config.toml
arch = "unet"
gain_aug_db = 10
hop_length = 160
input = "log_mel"
hidden_act = "mish"
pixel_unshuffle = 2
init = "trunc_normal_002"
residual_init = "none"
optimizer = "adamw"
lr_schedule = "cosine_restarts"
final_lr_fraction = 0.01
warmup_steps = 3600
Rows from block 6 of a small spectrogram enhancement model, named by matrix and row number. Rows with one number belong to one channel. Each number is 200 + 20 x the weight over its row's rms, rounded and kept within 0 to 999. All counts start at 0.
After each channel's rows are labels from the 100 clips, of 14976, where the channel reaches its highest value: "strongest on" is what is common among them. Only what is clearly more common there than usual is listed. The data: notes from a synthesiser with random patches.
# convs0: first 3x3 conv (model.decb.0.0.convs.0.weight, 192x384x3x3, each kernel summed), inputs 0-95
# convs1: second 3x3 conv (model.decb.0.0.convs.1.weight, 192x192x3x3, transposed, each kernel summed), outputs 0-95

convs0.119,165,171,220,215,196,179,154,197,192,178,133,206,190,216,178,190,200,223,190,156,209,173,232,190,199,217,203,146,190,215,203,190,192,197,191,175,201,170,201,223,185,171,197,136,208,197,216,193,208,190,178,172,194,170,192,236,214,193,222,212,203,194,214,216,186,225,200,161,220,151,204,211,163,210,220,191,189,247,188,209,209,168,193,225,218,216,216,165,141,193,200,190,196,188,161,197
convs1.119,205,205,222,160,219,219,205,168,208,223,209,229,199,187,207,219,191,213,201,219,204,202,217,223,191,210,165,215,207,197,190,222,188,170,251,208,186,190,203,201,200,164,210,217,216,185,220,191,220,206,251,227,199,202,203,196,225,203,218,163,201,217,207,185,202,217,203,205,208,241,210,218,208,201,238,224,192,191,223,208,197,195,188,179,246,212,208,222,164,174,199,210,221,241,202,194
strongest on: swell

convs0.106,226,221,139,186,202,191,162,207,198,177,215,217,193,189,176,212,173,185,212,220,180,180,181,214,196,180,205,226,271,175,204,220,196,191,214,177,211,200,181,186,195,237,173,221,190,223,226,210,189,192,176,229,206,185,208,165,180,211,211,208,218,194,181,202,209,159,199,217,214,227,225,204,221,189,209,176,206,166,146,190,206,198,221,179,226,218,198,211,227,142,220,226,210,208,231,209
convs1.106,196,222,181,190,226,204,170,208,166,200,208,209,180,190,206,179,203,212,207,220,188,186,203,188,216,220,243,209,190,204,233,195,191,171,203,190,220,202,216,201,206,202,199,237,199,186,189,179,177,176,206,206,225,212,206,200,203,198,188,247,201,200,200,228,227,209,219,204,195,192,224,183,227,201,136,198,219,222,175,204,176,159,207,235,216,187,194,218,179,146,175,227,216,213,213,199
strongest on: swell; noise; drive

convs0.181,165,207,211,193,229,172,198,212,210,196,222,218,199,226,212,232,202,218,203,227,269,193,227,203,212,191,199,219,186,215,206,191,214,182,205,167,174,221,215,230,178,180,230,215,219,229,214,183,201,195,199,165,198,192,199,210,207,190,223,209,212,214,241,183,229,215,183,217,205,206,226,217,221,207,224,179,202,221,192,202,195,220,179,201,172,146,204,207,222,197,206,178,214,192,202,188
convs1.181,208,222,169,206,192,216,208,178,200,165,203,201,212,181,166,164,192,188,177,199,193,191,193,199,184,152,235,202,164,216,193,164,207,168,191,173,212,221,188,234,223,171,199,213,184,188,205,197,201,237,211,165,206,221,173,196,200,194,171,214,204,191,203,205,190,192,205,188,224,190,221,182,218,228,149,238,203,201,220,182,182,169,168,218,204,234,215,184,200,177,188,170,203,204,196,208
strongest on: gate

convs0.59,162,153,214,205,194,196,162,203,204,204,178,183,173,183,185,191,197,204,210,153,216,206,233,189,216,247,172,158,145,192,189,190,202,221,191,199,186,174,221,209,207,149,203,175,207,178,195,206,215,184,152,162,208,214,206,205,204,209,191,246,199,210,205,233,202,227,205,153,224,146,205,216,158,201,217,195,208,227,189,208,176,167,186,236,191,223,204,206,164,192,180,192,190,203,141,216
convs1.59,202,198,188,202,181,201,210,181,216,204,216,177,219,214,192,221,194,201,180,199,206,188,200,185,199,209,134,187,207,191,204,215,196,201,154,183,195,201,196,168,206,192,206,220,187,187,190,199,210,204,180,191,216,224,192,154,210,216,185,143,207,184,215,214,193,191,176,184,203,150,194,180,208,188,236,217,204,204,203,208,207,209,168,150,202,188,192,199,165,208,220,206,192,200,195,193
strongest on: swell

convs0.114,187,187,182,184,202,193,229,203,196,193,201,200,229,189,220,218,220,187,203,202,178,233,205,199,193,152,222,206,180,188,197,153,205,188,157,230,195,201,175,199,187,177,201,200,180,219,221,197,158,243,220,201,209,147,194,213,229,198,219,224,197,202,203,176,189,193,200,196,139,198,161,181,198,191,184,213,203,210,195,220,187,216,179,185,203,184,202,185,205,227,155,184,196,193,194,183
convs1.114,195,215,179,200,204,205,179,183,211,190,214,210,178,229,212,196,178,199,214,186,153,216,196,214,227,193,167,195,190,173,166,200,197,200,180,169,175,228,212,169,170,185,205,197,211,202,204,199,189,190,178,198,188,187,188,174,218,157,196,183,215,192,184,191,202,196,225,257,184,201,224,172,200,222,217,227,172,179,187,213,190,207,186,177,194,192,183,189,180,195,195,154,228,184,190,202
strongest on: pluck; triangle

convs0.67,201,213,175,199,209,126,231,208,206,187,198,191,226,201,190,166,221,218,203,218,204,219,222,230,195,182,226,205,186,215,204,167,197,202,214,204,225,181,239,217,203,179,207,188,213,215,245,203,147,233,184,207,207,191,199,219,172,199,226,189,189,207,241,189,205,173,191,216,162,195,204,219,218,200,184,204,197,224,228,220,186,232,182,206,180,184,212,196,200,216,173,213,195,202,185,185
convs1.67,210,193,216,186,179,222,187,175,227,195,156,208,228,197,204,218,196,222,168,185,189,226,223,205,189,195,172,185,219,195,175,201,244,204,196,211,200,192,213,188,184,215,176,187,209,217,220,229,182,188,159,198,213,193,208,213,215,200,224,168,198,196,190,193,211,181,172,191,183,223,197,207,143,234,233,197,213,207,190,190,212,195,201,178,197,189,194,222,205,211,216,195,206,191,184,223
strongest on: gate

convs0.12,181,199,182,169,181,216,193,198,195,228,209,183,193,163,185,222,178,167,176,204,205,205,211,174,257,208,233,199,181,174,204,196,150,192,208,217,190,193,232,175,176,201,161,176,210,205,183,170,209,173,198,171,193,234,190,197,211,168,218,210,169,196,191,182,184,213,178,210,198,209,204,173,208,193,178,174,167,198,187,182,203,209,184,200,136,191,187,228,202,183,177,153,198,183,200,164
convs1.12,219,199,159,214,199,187,131,194,218,200,192,209,225,176,201,198,218,202,185,205,158,197,211,218,180,202,191,223,193,141,179,202,198,210,124,193,195,166,205,215,181,233,166,205,197,194,199,185,135,172,213,188,205,167,212,210,202,187,200,189,177,200,234,199,194,206,212,163,199,197,200,214,240,190,206,207,213,202,220,211,211,194,202,194,199,214,223,216,229,225,234,178,191,216,166,196
strongest on: pluck; inharmonic FM

convs0.83,167,203,189,199,224,223,222,200,200,197,216,210,163,208,146,217,167,163,183,216,197,222,202,156,183,200,202,216,128,193,198,197,169,179,189,208,155,191,221,215,174,182,197,206,208,216,194,176,176,188,212,176,200,211,201,190,192,172,222,204,165,204,188,161,201,226,178,209,181,214,178,185,211,204,183,209,172,197,187,189,202,216,184,187,180,155,167,185,216,220,170,174,200,180,204,158
convs1.83,211,232,193,233,204,158,175,195,198,200,215,221,211,190,178,191,208,175,205,222,198,206,193,216,197,214,211,184,186,188,214,203,238,201,189,201,216,161,187,213,149,224,189,180,206,178,193,226,145,182,214,219,212,148,198,245,174,162,198,214,182,195,202,159,189,220,198,208,201,209,178,191,177,206,183,213,205,231,244,197,207,222,221,212,207,182,168,208,238,223,223,192,183,191,219,158
strongest on: pluck; bass register; triangle

convs0.39,199,216,221,171,213,186,206,197,190,186,204,206,205,221,163,201,237,213,217,204,171,236,172,186,207,173,219,210,194,217,213,187,168,160,197,222,193,182,226,215,204,202,186,187,194,213,162,169,207,220,196,197,199,177,202,204,203,191,244,250,208,203,233,187,189,190,182,205,188,205,161,210,203,213,165,179,231,205,206,171,230,200,174,170,212,183,177,214,206,219,206,229,203,209,203,177
convs1.39,156,198,180,179,221,215,216,226,208,187,196,216,183,159,184,207,212,196,198,173,190,186,220,214,194,183,188,211,214,166,212,159,205,220,201,175,213,184,173,195,205,171,208,169,188,191,209,205,222,232,210,210,221,175,210,179,192,177,219,197,210,200,183,211,173,230,205,229,189,194,162,162,194,157,209,202,215,203,173,192,208,217,222,199,211,192,199,195,191,185,178,219,168,173,195,179
strongest on: pad; bass register

convs0.184,211,198,225,216,201,200,187,187,187,158,194,163,183,225,191,197,213,193,185,202,219,215,217,210,181,206,193,202,174,190,220,226,147,200,203,168,197,183,223,182,179,204,210,191,162,220,201,184,160,194,196,200,177,244,181,207,204,180,189,187,143,191,177,177,185,211,169,207,173,209,198,199,200,228,182,182,189,197,172,224,179,190,184,188,182,193,178,201,202,218,172,161,222,189,207,167
convs1.184,240,236,203,237,224,213,192,223,206,183,207,223,182,204,207,202,196,194,176,181,188,206,178,191,217,177,198,188,194,211,176,214,231,188,191,208,213,198,196,193,208,229,199,197,161,205,187,158,205,171,197,194,204,230,184,226,192,180,221,206,213,211,162,190,187,217,196,193,214,208,197,239,211,260,208,226,203,221,192,209,188,221,183,202,190,191,207,210,229,190,165,181,194,182,228,215
strongest on: pad; noise; drive

convs0.186,216,215,206,180,181,203,194,140,154,198,210,200,206,194,182,209,211,166,140,210,189,217,204,211,193,183,215,211,224,176,194,201,198,181,209,218,183,199,212,195,149,222,186,203,160,218,210,142,170,198,195,200,140,204,143,198,192,136,214,171,180,154,171,178,146,198,147,218,170,216,221,182,216,204,178,205,135,189,176,191,212,207,193,191,189,173,159,193,213,221,203,178,196,145,215,185
convs1.186,177,197,203,219,205,211,180,206,188,184,195,199,205,189,210,207,211,199,201,194,209,201,208,183,230,217,257,184,205,191,212,197,207,164,170,206,203,185,212,230,180,206,193,203,208,199,191,223,163,174,215,199,232,177,215,201,194,199,187,266,202,215,196,198,185,203,193,208,184,216,175,206,221,190,139,205,174,201,213,202,171,194,222,259,206,167,208,204,236,194,206,186,176,200,205,177
strongest on: drive

convs0.145,190,215,188,200,195,179,192,201,201,158,200,206,200,258,169,151,214,198,192,214,215,175,197,190,161,191,244,213,169,174,189,174,208,176,203,212,212,210,187,188,192,210,201,189,199,183,201,189,226,192,211,195,203,197,209,196,216,191,186,225,183,207,190,196,207,212,200,212,221,215,178,184,210,181,188,180,188,195,220,186,227,215,185,228,182,197,182,191,206,203,189,190,202,212,216,201
convs1.145,208,188,240,231,168,210,184,157,153,198,187,176,182,174,186,192,201,210,197,203,219,202,193,180,234,203,188,220,210,208,184,198,201,167,243,213,184,196,174,152,191,185,194,208,210,186,194,210,193,186,191,188,168,198,185,195,173,199,206,185,168,182,227,203,197,192,189,221,198,216,197,191,220,202,194,228,205,163,196,207,175,167,210,179,217,224,211,233,225,188,191,194,203,223,241,214
strongest on: pluck; triangle; bass register

convs0.34,209,177,227,174,198,189,149,206,193,233,145,193,200,236,194,201,199,201,205,176,178,129,219,220,219,231,224,173,218,204,197,160,182,203,182,158,237,186,216,197,196,188,182,146,178,198,216,198,198,228,174,174,204,220,195,238,209,208,227,251,197,198,209,211,177,207,206,176,217,169,204,208,171,203,209,208,203,207,195,194,197,180,187,227,215,221,193,228,162,200,202,197,203,205,184,211
convs1.34,209,179,216,191,194,216,184,185,178,206,214,212,187,220,180,184,169,200,192,161,202,189,219,199,197,176,155,173,186,185,189,206,200,159,241,215,185,170,203,141,191,179,202,223,191,128,216,220,205,181,198,174,213,233,176,166,197,216,185,171,196,208,234,205,206,177,188,167,175,181,171,210,233,205,225,213,205,174,202,189,195,205,163,170,174,190,222,178,180,202,188,230,226,219,201,168
strongest on: pluck; triangle

convs0.0,218,184,201,180,200,190,202,219,222,234,201,199,169,199,233,201,162,183,192,209,196,173,207,197,204,183,162,211,219,176,202,162,166,171,200,187,230,222,169,207,206,193,170,203,196,187,197,206,192,209,208,212,211,200,213,208,236,191,194,208,187,228,200,198,199,215,206,197,179,203,202,255,198,188,222,216,192,205,199,186,151,209,206,216,163,185,182,257,210,199,194,194,214,182,211,203
convs1.0,211,179,212,215,179,206,179,185,213,228,196,185,199,213,177,181,221,197,250,196,204,194,197,194,196,192,208,197,208,163,187,198,217,218,216,224,185,206,195,207,216,183,202,188,209,256,201,200,218,187,191,210,200,260,190,210,148,209,202,216,208,184,189,187,187,187,213,153,208,211,230,188,188,184,202,186,152,182,221,194,182,200,183,207,213,178,176,181,193,201,221,181,193,202,173,229
strongest on: swell; bass register

convs0.29,203,209,207,182,178,191,188,161,174,204,200,194,206,199,184,199,218,163,121,201,196,212,212,209,203,192,215,201,208,187,194,192,182,181,207,214,184,192,217,191,139,218,183,188,174,197,202,134,176,184,198,201,145,206,134,206,205,120,213,178,169,167,173,174,126,215,140,211,172,210,218,182,205,209,185,216,126,198,191,195,208,201,193,203,174,171,149,192,200,229,194,165,195,150,208,191
convs1.29,191,207,209,237,192,211,171,208,192,189,203,194,204,170,206,200,207,211,208,192,201,196,219,192,218,202,224,181,208,190,187,184,212,182,158,218,204,161,199,221,174,222,160,201,215,196,189,236,146,182,206,194,236,170,211,213,192,209,198,239,189,210,200,174,175,202,194,198,181,204,150,213,221,183,175,222,190,206,217,194,191,207,210,230,211,188,203,219,248,212,212,163,172,216,197,178
strongest on: drive; hard sync